{"norm": "layernorm", "activation": "swiglu", "pooling": "mean", "optimizer": "adamw", "weight_decay": 0.5}
Rows from block 3 of a small multi-label image tagger, named by matrix and row number. Rows with one number belong to one neuron. Each number is 128 + 24 x the weight over its row's rms, rounded and kept within 0 to 255. All counts start at 0.
After each neuron's rows are labels from the 100 images, of 14848, where the neuron reaches its largest size: "top examples" is what is common among them. Only what is clearly more common there than usual is listed. The data: single printed letters, digits and signs in grey, bent and noisy.
# gate: MLP gate (model.blocks.3.mlp.gate.weight, 1024x256), inputs 172-255
# fc1: MLP up (model.blocks.3.mlp.fc1.weight, 1024x256), inputs 172-255
# fc2: MLP down (model.blocks.3.mlp.fc2.weight, 256x1024, transposed), outputs 172-255

gate.623 [105 122 132 109 134 160 110 122 109 119 132 103 126 139 133 127  84 129  97 154 119  73 135 128 108 124  88 136 105 100 133 129 141 105 137 134 130 151 157 123 105 111 118  90 110 129 118 114 124  86 108 130 156 173 140 106 143 128 136 124 124 121 131  75  86 166 134 131  91 102 101 179 135  98 127 166 156 153 137 155 162 164 151 154]
fc1.623 [121 107 200 157  85 131 128 148 137 147  98  97 115 136 138 152 119 187 104 109 104 134 164 131 146 118 112 158 165 137  97  97 132 157 139 125 110 145  97 105 115 116 119 119 141 122  86 173 119 103 114 112 149 132 133 137 115 101 118 138 132  94 140 114 140 120 132 126 110 120 113 153 130 124 124 137 118 108 107 117 154 116 117 140]
fc2.623 [110 171 142  97  81 132 124 138 116 120 145 109 100 109 142 143 165 121 153  93 150 126 116 145  85 131  93  72 105 147 109 168 115 113 122 138 143 154 100 102 170 158 129 170 159  89 152 167 174 116 109 106  97 111 134  96  98 111 134 100 121 113  57 125 125  95 105 127 181 134 116 145  94  79 135 107 143 163 141 104 136 129 142  91]
top examples: the character C

gate.663 [ 99 108 135 111 101 148 102 129  96 184 100 134 125 143 148 115 139 152  76 113 150  88  89 133 101 127 131 143 146 139 124 117 131 117 132 114 115 134  91 119 186 146  94 136  80 135 140 140 142 153 194 104 128 114 116 139 117 124  96 128 144 154 120 147  99 135 138 155 163 110 120 150 139 133 175 136 111  70 154 110 117 139 126 112]
fc1.663 [126 146 131 152  98 108 156 161 153 136 112 114 157 130 129 139  97 149 103 116 140 160 152 137 128 193 114 169 152 109  90 137 105 146 122 148 106 135 163 148 102 125 135  90 137 139 116 109 113 104 117 109 166 152 137 121 155 124 165 110  84  97 167 126 144 155 114 119  83  98 167  91 119 104 132 100 165 166 120 110 190 159  99 169]
fc2.663 [161 158  96 122 114 132 132 146  94 133 113 112 139 130 154 163 142  95 124 139 104  88  99 117  85 156 126 128 139 137 128 146 138  80 128 158 124 138 116 102 132 129 117 110 150 201 142 123  90 114 116 140 114 126  88 125 119 148  96 122 138 188 139 129 101  70 106 141 114 147 153 121 131 120 117 131 121 129 120  93 155 135 171 166]
top examples: serif; the character #

gate.403 [125 116 122 125 133 124 125 126 120 101 157 143 126 112  95  91 113  97 144 141 125  88 135 142 131 169 116 116 139  89 119 190  85 132 119 136 209 177 139  99  72 101 142  91 122 138 141  82 110 131 138 114 172 147 136 122 148 152 148 135  94 114 159 119 153 121  78 143 110 121 134 149 108 142 136 126 138 131 138 139 139 159  95 128]
fc1.403 [123 126  90 124 150 147 104 113 101 127 137 147 176 138 105  94  86 106 154 141 137 107 139 114  99 160 115 122 113 113 143 152  79 132 139 153 155 145 124 157  59 114 169 119 109 115 140 115 136 145 144 133 147 150 145 110 167 149  92 137 150 142  99 110  97 105 155 128 140 120 111 139 135 124 153 115 139 158 142 187 132 141 114 139]
fc2.403 [148 121  93 138 192 103 128 101 155 135 110 137 142 138 124 155 101 138  87 149 115 147 174 103 136 101 135 184 114 111 147  78 138 160 104 136 112  73 149 153 128 118 123 131  96 116 126 110 117 140 111 137 145 162 143 170 128 147 131 154 114 135 141 146 146 147 180  88 111 122 109  94 151 156 128 148 111 117  88 146 144 144 104 161]
top examples: the character C

gate.308 [124 173 148 124 105 112  93 128 118 131 126 115 137 138 133 152 161 129 176 120 123 101 150 135 103 120 127 129  97 130  98 122 135 130 143 151 137 114 145  98 127 124 117 109  68 107 156 141 109 138 154 143  83 120 153 145 127 120 162 119 131 131 108 112 162  86 116 126 131 112  88 155 160  42 155 127 109 157 126 133 118 115 153 106]
fc1.308 [162 143 135 106 108  90 111 139  99 127 147  86 113 150 107 169 177 197 143 130 114 103 115 131 133  98 167 158 106 130 107 126  98 145 138 100  91 105 119 123 141 107 113 144 143 120 152 123 110 155 119 120 119 124  95 103 113 149 107 113 180 124 138 120 155  67  97 113 145 111  60 151 140 115 121 130  97  86 146 112 146 158 130 172]
fc2.308 [138 135 126 154 149 147 136 111 136 103 106 144 113 117 146 126 112 152 112 121 130 149 139 143 129 100 100 143  96 116 113 118 194  96 133 145 136 160 160 130 112 178 179 186 121 120 145 160  96 143  63 112 154 103 152  92 155 164 115 142 131 141 130 123 135 107 133  46 147 127 104  99 158 143 133 145 139  94 158 165 165 140 117 143]
top examples: serif

gate.750 [ 97 108 156 133 139 141  93 111 128 132 152 137 162  87 154 104  87 124 117 141 133  96 131 156 131  90 176 128 125  96 138 114 157 125 100 140 146 144 116 122 150 131  97 149 117 108 134 119 129 176 117 115 113 136 107 138 112 118 127 147 132 135 138 118 112 128 153 166 135 136 113  72 113 195 170 130 127 128 125 150  93 144 158  82]
fc1.750 [130 121 106 191 108 115 140 114 145 132 110 135 111 132 130  76 108 125 174 141 121 108 164 129 168  98 134 142 140 103 119 142  94 130 144 141 165 150 110 103  97 137 137 116 127 111 115  95 157 118 133 120 177 153 169 134 141 112 113 129  99 130 159  60 123 117 172 121 114 111 156  72 113 144 145 142  93 122 149 128 108 155  96 107]
fc2.750 [133 101 124 124 106  76  96 130 145 126 130 106 125 101 114 182 121 111 113 113 162 136 149 105 133 132 104 144 136  86 123 140 161 123 107 136 133 113 118  93 150 121  95 158 169 136 151 163 113 159  98 115 124 142 121 116 124  99 142 108 156 176 128 139 123 101  55  79 157 139  89 106 136 140 158  86 136 150 114 100 150 136 139 119]
top examples: serif

gate.685 [157 117 171 112 135 105 119 117 109 128 147 138 120 119 142 162 141 139  83 142 108 161 133 129 123 148 108  95 130 138 116  81 137  95 110 107 134  99  81 153 171 155  96 140 141 124  96 142 105 130 154  97 124 144 129 116 134 110 116 159 128  94 134 125 121 136 153 127 122 140 139 107 126 104 167 117  83 136 114 144 134 119 178 156]
fc1.685 [145 149 114 180 129 117 141 110 120 133  88 113 114 157 126 154  79 163 135 138 106 103  97 130 126  97 145 134  80 128 140 133 125 114 133 136 135 131 109 118 128 121 106  98 141 157 171 136 147 112  76 158 179 165 111 102  97  95 111 119  87 139  90  95 137 144 145  95 134 125 104 115 134 142 124 175 106 115 117 128 149 111  94 138]
fc2.685 [123 159 140 143 124 133 104 114  98  96 157 154 132 129 177 122 184 162 115 115 104 140 157 107 104 110 141  99 128 124 127 108 114  89 105 132 164 116 122  93 180 134 100 140 122 121 131 149 124 109 109 117  97 112 142 186 130 140 110 163 133 107 109 116 111 135 186 124  65 119 156 129 130 126 160 176 135 145 107 100 141 137 138 108]
top examples: sans-serif; bold

gate.238 [151 131 111 160 132 116 150 161 164 119  85  95 130 104 146  64 128 129 153  88  90 181 133 146 216 106 131 127 165 111 140 103 135 151 143 113 144 170 128 128  78 132 114 111 147  78 114 133 148 144 121  98 117 115 124 120 135 154 181 132 137 135 132  89 146 133  78  84 140 174 131  88 163 139 116 140 135 183 124 140 139  75 110 151]
fc1.238 [119 134 107 130 127 152 140 146 147 137 141 123 167 155 110  88 111 147  73 112  92  98 115 112 159 129 150 131 176 116 148 146 106 126 151 107 132 142 162  92 141 108 127  86 115 120 147 137 104 140 181 136 100 127 128 159 118 114 136 137 111 123  94 126 136 152 103 122  75 123 138 106 131 127 142 193 144 127 130 141 141 126  96 120]
fc2.238 [130 132 123  97 126 148 125  88 155 116 125 116 104 111 158  93 130 122 100 162 130 131 127 136 146 128  73 128 150 102 140 133 134 104 104 180  99 138 134 140  88 115 109 100 160 129 107 125 147  99  87 127 166 155 148  89 129 149 133  94 114 131 156 127 111 121  97 107  99 122 112 109 100 122 113 148 165 173 144  75 151 140 163 109]
top examples: serif; the character N

gate.346 [ 98 119 128 140 195 106 114 159  99 136 108 119 113 153 152 143 117 152 129 140 140 149 113 125 129 118 141 138 120 124 140 109  99 127 111 121  93 154 134 163 147 115 101 144 146  83 116  98  92 134 159  90 109 120 155 128 141 126 152 126 130 135 103 155 136 150 147  88 109 131 134  73 110 129 131 131 160 126 142 159 152  97 156 156]
fc1.346 [119 156 185 103 142 139 135 126  96 176 115 133 143  76 136  89  70 137 171 122  84 113 153 127 101 191 143  94 143 151 123 118 138 163 116 153 136 141 105 146 146 135 139 181  70 123 114 148 158 116 138 112 138 122 148 133 133 140 134 139 142 146 105 140 140 108 117 127 129 119 116 113 111 138 149 118 136 127 135 175 113 108 155 151]
fc2.346 [ 99 157 135 107 118 152 118 147 124 148 134  49 128 147 112  87  99 144 158 179 119 103 154 176 142 141 120 182 127 136 112 123 107 160 117 151  96 154 133 228 128 105  99 131  98  65 126 122 131 135 171  93 119 138 144 129 115 148 136 147 121 140  98 112 135 105 147 128 105 130  92 117 170 135 135 140 152 115 105 114 107 108 154  97]
top examples: digit

gate.117 [141 116 109  75 173  96  99 143 130 124 118 105 105 127 126 166 106 111 146 144 142  93  98 144 156 114 149  82 119 106 128 150 109 116  89 118 127 123 113 148 108 135 140 120 161 110 119 103  85 127 136 130 149 113 135 168 106 154 120 142 169 123 122 100  88 128 164 173 143 141 112 149 131 174 114  87 138 131 137 160  92 139 128 129]
fc1.117 [104 110 196 113 141  83 138 174 119 134 114 123 125 101 158 153 110 131  92 148 135  84 104 137 127 149 169 128 122 106 123 132 104 130 105 156  87 141 104 144 140 178 122 105 123 137 125 124 135 167 113  94 155 161 143 116 111 133 120 114 116 130  67 110  71 141 118 117 132 122 108  96 133 118 132  99 128 158 106 163 116 110  97 159]
fc2.117 [109 136 159 147 118 158 132 141  63 121 128 135 124 100 137 164 118 128 110 170 140 118  71 148 140 151 138 134 107 130 129 112 107 105 142  87 127 116 170 148 110 151 154 108 149 164 134 123 152 151  92 120 159 150 102 121  94 111 111 129 103  82  94  89 100 177 186 104  75 170 158 133 126 143 113 136 161 115 104 141 123  88 110 134]
top examples: sans-serif; capital; the character W

gate.163 [140 126 180 167 133  96 140 148 149 137 105 120 125 133 127 136 142 145 140 111  96 143 155 146 139 131 116 162 155 112 140  50  90 180 133 137 134 147  95 116 113 142 141 144 114 128 116 144 119 156 123 116 129 157 131  84 142 122 138 129 123 112 120 114 145 143 120  97 145 173 138 116 132 113 158 121 118  97  94 143 128 116  79 169]
fc1.163 [115  93 140 171 114 100 139 127 132 134 102 127 122 144 142 178 132 140  86 130 124 133 140  90 105 130  59 128 139 150 134 109 132 135 159 170 134 147  72 146 122 151 148 132 162 134 108 189 158 140 143 106 125 144 127 148 116 125 144 129 112 143 123 137 118  99 124 113 155 159 112  85 150 108 147 136 110 129 119 112 168 107  77 150]
fc2.163 [131 109 114 128 182 152 110 116 132 113 143 165 125 130 108 114 116  93 103 165 101 111 145 162 126 131 137 111 133  86 166 164 127 132  95 129 127 124 113 118  92 106 108  91 108 124 122  92 108 122 104 173 139 120 130 168 158 124 122 130 123 125 157 139 146 130 142 148  88  77 135 112  98 141 110 155  91 131 171 134 115 154 180 136]
top examples: digit; the character J; the character 3

gate.567 [142  83 133 102 118 138 115 122  78 113 138 144  98 158 120 163 107 143 122  98 126 112 153 135 114 105 136 173 151 139 111 124 162 166 125 104 102 115 106  46 160 144 127 138 126 105 120 159  90 150 139 144 139 120 119  99 125 120 112 126 146 131 139 104 138 148 124 109 147 134 108 138 129 138 125 136 142 118 135 109 100 143 155 110]
fc1.567 [148 151 147 150 183  82 113 114 125  95 116 122 101 134 121 133 154 109 151 139 123  96 139 124 159 117  90 114 154 121 136 131 119 123 137 126 117 153 142  92 116 111  83 135 181 144 117 126 140 149  84 144 118 114 141 101 126 139 135 108 103 136 123 114 117 118 170 161 117 180 153  95 104 142 102 149  98 100 126 103 125 124  98 136]
fc2.567 [120 148  94 170 151 156 110 114 128 136 103  64 148  76 109 140 113 133 112 159 116 146 119  86 157 138 142  88 153 132 103 134 133 106 157 149 138 150 126 154 126 158 144 122 135 106 129 159 177 121 125 133 100 129 143 148  94 116 111  84 127 193 157  89 166 104 118 118  50 105 132 135 152 120 149 116  97 171 137 100 150 118 115 124]
top examples: serif

gate.404 [103 112 159 128 156  94  94 115 138  98 136 137 107 126 110 113 117 126 125 104 153 130 163 142 130 105  93 130 119 118 149 112  84 153 124 119 125 177 126  90 121 160 132 153 128 103 151  75  97 175 146 123 123 128 139  71 127 103 160 127  91  98  82 116 146 138 121 101 161 134 127 125 117 100 149 116 134 117 115 123 142 128  94 117]
fc1.404 [148 145 168 100 180 154 138 120 105 130 193 152 160 120 109 136 135 109 117 181 131 141 108 157 151 168 134 116 102 125 115 172 116 113  96 113 157  97 124 156 108 106 133 129 136 147 107 110 118 114 111 125 120  76 122  94 150 129  94 156 148 124 141 140 139 143 104 169 153 112 138 171 105 175 103 105 144 124 159  97 109 129 149 127]
fc2.404 [122 129 149 150  76 128 133 140 103 132  97 121 133 154 138  92 151 152 153 121 173 119  86 125 147 109 136 107 116 115  94 126 103 141 137 110 114 121 139 151 140 150 114 149 194 134 141 114 129 127 134 125 155 109 176 117 129 129 118 154 129  87  65 109 109 166 172 132 111 192 132 138 136 128 119 108 177 132  90 125 125 125  78 119]
top examples: digit; the character 3; the character 2

gate.667 [149 127 145 144 107 103 128 105 157 122 153 144 125 113 113 135 126 136 146  94 122 171 156 127 152 144 111 109 155 133 131 167  88  71 127 125 145 139 150 134 102 168 126 202 142 134 164  97  67 117 127 105 120 130 126 115  90 108 154 125 116 106 176 158 122 120 124 133 136 112 135 175 135 123 134  76 150 108  88 103 146 154 127 124]
fc1.667 [146 157 181 140 124  86 134 111 107  84 130 134 117 158 124  96 136  92 163 114  73 108 122 117 126 153 112 120 159 104  88 133 106 116 126 132 112 113 125  88 146 123 107 143 136 130 150 144 105 127 104 144 133 140 128 103 134  82 137 123 113 155 112 100 142 140  34 107 117 127 140 167 131 116 113 133 189 156 128 112 134 155 137  84]
fc2.667 [111  99 174 132 124 134 127 118 131 162 165 133 122 130 172  99 122 116 102 122 116 123 169 133  80 150 109 150 142 141  96 128  95 174 131 155 130 140  92 146 144  92 127 150 126 139 121 119  57 126 183 107  99  94 130 155 143 136 139 149 128 119 124 145 185 118  97 127 122 127 136 174 151 168 145 162 102 107 103  91 119  77 157  90]
top examples: the character A

gate.392 [ 95 100 137 132 124 135 139 123 110 102 138 132 130 124 100 125 145 102 124 113 117 121 126 131 129 132  93 136 153 123 111  85 130 141 126 123 143 124 144  90 157 103 148 146 110  85 121 140  94 121 140 110 131 139 118 131 146 124 166 126 114 135 152 166 135 134  79 154 104 159 146 154  85 145 137 106 182  52 164 159 127 146 143 106]
fc1.392 [122 142 145 133 124 151 104  93  87 124 143 148 147 152 115 129 152 153 122 111 121 149 127  86 125 134 107 113 107 143 147  91 140 101 164 131 142 123 169 149 164  99 130 150 136 111  97 132 122 142 134 113 117 163 184 106  96 131 105 162 120 114 142 130  92 156 150 127  74 174 204 128 122  97 159 168 133 129 104 153 140 116 153 126]
fc2.392 [124  95 109 153 139  70 128 109 110 133  88 112 106 108 106 112 135 115 102 159 135 150 143 106 178 157 135 154 104 122  91 170 119 121 175 131  81 132 144 183  90 144 165 144 128 142 130 121 141 136 133 135 120 143 125 143 104 137 155 113  94 124 135 121 166 157 133 107 104 113 165  82 149 156 119 143 100 154 110 146  86 113 102 121]
top examples: digit; the character 5

gate.618 [149 102 163 163 109  83 113 101 139 101 145 119 139 133 104 118 151 102 119 102 109 121 133 120 157 156  90 102 150 116 134 173 119 106 141 135 154 169  98 103 110 118 117 115 139 107 146 124 108 125 106 118 155 130 132  85 138  80 140 118 126 141 159 131 130 122  43 137 175 135 117 137 149 152 137 117 156 161 135 122 117 145 123 104]
fc1.618 [167 110 153 112  83  98 142 125 141  63 128 106 124 118 109 122 133 118 150  86 141 182 145 122 146 130 140  99 161 168 149 162 133 114 103 123 111 154 149 148 140 167 118 139 180 132 132 112 113 138 137  99 112 109 131 122 129 115 144  80 147 144 170 150  94 111 121 150 131  92 101 135 136 133 111  74 172 164 141 117 126 156 144 112]
fc2.618 [120  97 148 102 125 152 132 130 148 136 139 135  97 151 161 103 164 161  74  89 140 146 130 138 104 133 106  89 140 150 132 127 151  83 112 133 141 127 140 129 157 149 149 152 118 105 152 107 102  81 161 126  96 129 118 152 122 126 128 141 110  90 150 148 163 155 170 134 106 122 152 158  80 121 114 176 138 126  91 113 166 127 105 137]
top examples: sans-serif; capital

gate.713 [137 127 169  94 130 142 117 104 132 117 185 140 173 125 124 139 145 106  72 144 145  83 123 114 126 151 133 125  80 132 158 117 145 135 142 141 124 135 142 130 119 145 108 155 106 136  88 112 154 158 151 112 150 144 101 119 164 109 117 128 112 131 101 149  99 116 113 128  73 134 121 143 102  60 121 136 150  70 141 148 133 139 126 152]
fc1.713 [145 102 121 137 125 133 121 123 137 174 125 119 116 127 111 131 106 138  66 140 135 143  99 124 159 129 123  99 135 136 128 160  87 137 131 135 149 113  95 110 100 164 137 121 139 117 120 117 110 112 143 132 170 151 161 110 134 153 132 115 106  97 171 129 119 148 126 161 142 131 155 105 130 128 126 110 119 141 148 129 119 133  96 146]
fc2.713 [143 118 151 121 112 164 102 130 176 123  93 143 143 119 147 135 168 152  95 163 120  85 147 111  98 131 124 145 143 127 111 142  91  77 121 127 144 144 124 146 146 106  57 138  98 135 118 130 140 114 129 111 102 151 132 113 154 130 128 149 124 138 145 105 157  97 152 145 106 154 151  96  87 151 146 141 105 136  92 138  94 135 175 149]
top examples: the character A

gate.565 [124  90 105 112 133 143 120 121  84 101  98 144 142 163 140 148 182 124  83 145 154 122 108 125 133 115  90 134 159 139 148 140 117  80 119 138 120  97 131 101 114 150 138 115 159  90 108 136 129 121 109 107 109 123 155 131 141 122 117 111 142 163 148 127  76 111 161 185 123 135 141 150  67  96 110 118 116 132 110  96 137 123 151 102]
fc1.565 [139 146 163 115  86 183 108 127  88 156 130 133 143 150 135 108 127 145 163  92 131 125 114 134 108 107 132  98 146 153 131 132 119 124 112 124 119 132 122 154 159 156 114 139 132 104 152 137 124 167 157 103 123  74 135 145  96 142 133 122 162 148  98 151 143  84 119 120 132 122 123 144 147 102 129 100 180 127 122 126 124 153 124 136]
fc2.565 [ 88 119 124 117 128 117 117 166 132 122  92 115 163 108 167 143 132 131 143 150 153  73 146 118  80 132 139 142 132 107 192 115 131 155  87 162 118 129 105 141 138 133  96 131 138 138 119 122 113 107 145  74 125 137 118 139 126 107 129 171 150 148  95 156 110 111 120 125 142 139 148 107  88 102 120 111 119 149  63 113 122 150 134 155]
top examples: digit; the character 5

gate.557 [110 128 152 105 130 115 137 115 112 112 160 165 120 126 128 140 146 101  98 156 130 152 146 149 136 107 128 118 114 116 102  93 172 110  94 109 147 119 165 144 154 147 142 136 136 107 114 135  86 134 121  99 115 129 120 138 140 118 157 140  96 103 150 161 141 151 131 101  86 153 177  72 101 133 129  66 187 122 106 130 109 119 171 107]
fc1.557 [136 102 144 119 132  96 131 174 154 126 161 159  66 133 142  98 134 119 143 157 139 136 147 135 131 102 157 131 124 120 143 126  83 155 115 138 105 148 115 108 118 150 157 152  75  62 132 107 108 110 195 109 138 118 123 145 142 150 183 128  95  96 115 121 153 143 120  90 138 102 128 109 114 119 143 103 138 147 130 140 135 112  95 110]
fc2.557 [112 144 120  92 130 116 108 172 103 109 156 131 129 140 103 142 127 139 138 111 123 100  95 136 120 116 146  99 148  73 129 116 134 167 100 103 179 115 139  84 179 135 125 176 149 144 139 135  89 129 130 132  95 141 132 107 106 122 140 108 139 108  58 105  86 126 156 123 152 174 117 108 103 124 105 140 139 151  90 106 153  98 110 143]
top examples: serif

gate.517 [114  98 116 128 130 116 118 115 123 132 145 129 199 134 108 130 125 131  81 121  95 159 120 127 114 153 104 120 124 132 153 134 124  98 112 107 117 130 143 138 132 149 133 126 143 110 128 116  81 124 143  96 111 159 160  74 147 124 115 107 102 113 131 127 111 163 101 122 125 150 135  93  97  81 142 136 133 180 148 149 195 119 157 161]
fc1.517 [124 181  90 122 116 190 124 158 100 154 103 129 123 122 139 136 107 122 140 157 160 110  60 140 128 116 152 117 109 120 125 185  98 126  99 127  93  98 149 164  98  87 102  80 138 126 151 119 149 141 131 149 175 102 128 165 104 134 146 144 151 159  99 154 149 112  84 143 142 122  90 147 130 144 122 109 163 120 162 177 125 141  87 132]
fc2.517 [114 117 121 118 133 154 125 149 145 126 153 140 157  98 129 156 125 123  86 142 174 110  67  99 144 143 140  87 143 163 166 145 119  93 132 164 133 108 127 141 152 112  84 122 186 116 138 116 124 127 168 136  95 101 115 153  60 132 119 146  87 165 107 146 112 140 154 141  93 141 161 141  92 141 131 157 126 164  99 100 145 109 134 131]
top examples: the character A

gate.387 [151 112 147 159 190 141 105 115 122 175 159 152 141 153 128 128 129 138  54 124 134 135 119 116 114 161 116 117 124 132 134 119 109 115 153 128 159 140 138 150 106 136 124 132  65  68 105 154 123 154 159 100 122 123 141 114 118 116 131 139 117 121 135 154 102 159 149 107 116 129 165 161  89 137 154 122 184  65 155 182 132 135  74 132]
fc1.387 [ 71 110 119 127  97 134 135 159 111 115 138 153 101  82 137  96 133  97 121 137 147 106 159 157  86 160 106 148 117 136 123 130 151 117 109 153 112 139 125  98 172 147 167 138 126 118 159 145 122 146 116 107 147 177 139 129 128 158 150 118  74 129  89  86 168  94 127 103  96 117 116  76 130 111 137 116 124 134 151 141 121 123 108 122]
fc2.387 [154 101 101 151 175 111 127 135 153 113 135 140 104 142 122 170 114 116  72 131 112 169 137  92 197 111 129 102 141 116 149 129 151 137 153  84 151 142 140  81  96 117 130 114 127  91 111 108  73 124 137 139 135 136 116 149 124 118 154 101 122 137 168 131 117 146 156 105 123 151 110 146 115 147 129 126 129 143 119 183 153 106 100 153]
top examples: digit

gate.144 [129  96 135 159 138 123 121  92  93 105 168 197 127 124 107 108 122 119 111 151 108 147 153 124 129 171 110 125 119 130 163 124  82 110 132 133 164 136 144 145 107 170 140 177 130  81 135 103 102 189 156  99 132 160 170  65 119 115 141 132  93 125 161 102 126 151 131  93 130 153 174 102 113 114 145 123 159 141 127 145 111 146 123 134]
fc1.144 [107 100 118 150 107  98 141 138  97 132 124 132 148 118 115 153 132 116 121 126 153 157 128 122  96 138  71 142 126 172 148 104 136  98 113 125  86 119  92 187 170 180 144 144 165 175 121 137 128 108 117  91 108 152 136 101 168  98 149 101 136 111 155 151 112 152 125 129 141 134 143  80 114  88 152  93 176 140 144  80 166 158 184 165]
fc2.144 [124 103 153 150 164 126 158 169 105 141 137 141  99 128 138  77 140 143 182 141  90 124 148 164 122 144 112 152 130 123 113 127 106 142 102  98 152 155 117 114 113  88 177 162  97 121 151 118  80  94 131 116 104 157 135  98 186 153 157 162 117  99 131 134 161 173 133 121 107 103 135 175 121 148 129 158 144  79 101 153 155 128 122 176]
top examples: the character A; the character =

gate.463 [153  96 125 122 117 142 112 104 163 126 143 159 146 168 126 149 128 112  79 100  68  98  98 119 152 157  70 133 132 112 126 120 138 108 151 138 162 150 138 118 132 113 108 102 114 117 121 139 147  93 115 143 150 150 150 117 144 148  98 138 112 108 104 103 145 143 142 129  89 125 144 167 114  80 126 184 113  97 116 145 154 164 107 152]
fc1.463 [139 155 100 161 132  51 139 110 118 116 102 122 109 119 125 149 115 136 140  86 136 180 157 132 129 104 149 141 128 130 123 116 161 123 108 118 112 130 143 118 155  92  94 115 145 147 155 146 101 179  76 135 155 115 135 136 112 123 135 122 125 134 113 141 158 157 141  97 126 143 114  88 119 160 133 106 148  95 121 101  94  99 146 111]
fc2.463 [132 105 111 129  87 102 152 156 143 176  65 111 119  95 156 114 116 147 122 112 164 140 154  92 115 109 162 120 156 147 135 143 153 134 156 124 154 155 104 139 117 131 111  99  98 133  94  86 163 141 153 104 139 106 139 135 116 144 120  99 141 130 142 121 105 115 129 194 176  81 149 137 141 117 136 105 136 141 145 136 140 135 102 188]
top examples: the character A

gate.323 [113 141 108  90 105 193 146 141 107 134 145 140 105 106 140 115  95 150 139 146 144  80 101 133 108  94 146 115 110 142 131 148 126 106 121 142 102  95 122 124 137 102 123 119  97 122 130  80 106 112 160 128 126 142 109 166  98 151 124 134 120 125 146 146 145  84 144 160 112  86 101 159 115 142 135 142 139 120 147 110 124 155 176 101]
fc1.323 [ 96 180 127 139 128 138  96 120 136 115 129 117  95 146 142 123  78 131 139 140 138  83 132 126 109 100 105  96  97 126  98 188 143 145 135 147 137 121 148  79  75  92 151 109 113 144 139 102 139  94  87 148 188  96 153 148 112 121 137 136 165 132 131 111 122 102  96 117 104 114 101 140 148 152  82  98 153 131 188 152 128 172  78 132]
fc2.323 [163 112 143  79 139 130 127 113 163 131 146 103 133 148  95 146 122 110 174  91 103 120 101 157 145 110 133 121 146 104 152 112 163 155 111 149 147 131  99 135 149 105 131 123 122 143 113 150 100 111 167 166 113 137 100  59 105 141 117 111 133 137 136 157 128 110 103 121 150 114 114 126 114 132 142 129 102 175  69 136 147 122 153 118]
top examples: serif

gate.211 [122 121 146 127 105 122 108 112 120 146 169 147 174 102 135 142  89 138 137 112 117 148  92 135 128 151 126 142 123 103 138 115 136 104 116 120 154 143 148 130 119 133 144 139 112 101 166 157 136 141 110 104 144 104 122  74  94 121 127 145 124 132 123 126 122 143  76  86 127 193 122 142 127 125 182 100 153 132 125 155 165  84 139 107]
fc1.211 [102 163 100 131 123 156 131 149 105 137 112 109 114  64 148 103  79 123 140 119 139 131 104 122 111 157 124  99 149 170 118 129 151 122 144 106 113 125  93 121 143 121 111 134 116 170 136 120 163 162 182 124 124 117  91 148 107 117 158 126  99 101  64 124 157 108  96 132 149 115  96 128 160 163 113 167 153 123 185 117 113 100 123 114]
fc2.211 [117 102 182 154  98 143 148 140 142 150 186 179 125 137 137 165 144 128 118 105 118 136 104 149 141 133  96 117 107 132 107 142 141 107 153 123 150  99  99  77 161 146 107 102 121 116 138 128 141 115 136  66 150 112 135 116 132 141 125 122 103 119 136 132 101 131  97 125 146 141 111 170 110 107 117  96 147  90 139 125 156 111 117 104]
top examples: digit

gate.701 [127 108 104 156 126 123 150 128 105 138 138 122 147 133 101 110 123 104 129  95 121 115  95 142 203 130 134 140 164  99 124 148 157 127 123 138 132 177 162  97 123 163 132 126 173 119 167 159 149 155 125 121 148 147 101 144 108 104 120 116  80  95 104 120 137 116 124 117  70 149 127 102 104 130  82 142 115 119 110 113 135 117  96 117]
fc1.701 [142 142  91 156  72  76 146 145 150 115  95 110 129 114 139 113 116 126 157  70 121 174 148 123 148 129 146 136 147 126 125 102 158 122 129 116  89 131 150  88  92 144 157 102 180 133 144 140 134 130  83 131 155 154 115 180 137 136 172 110 135 108 154 128 129 127 115 127 124 134  82 118 144 105 131  86 166 196  97 135 101 136 149 129]
fc2.701 [113 133 105 133 128 145 140 138 122 131  81 101 120 126 108 102 130 155 119  98 151 163  99 130 114 134 116 103 155 129 119 136 146  98 138 135 121 116 184 170 132 161 162  59 161 130 144 145 179  77  92 103 129 155 120 124 115 172 141 106 101 102 139 112 152 164 117 119 112 107 174 113 116 127  54 177 146 130 144  95 162 120 120 143]
top examples: sans-serif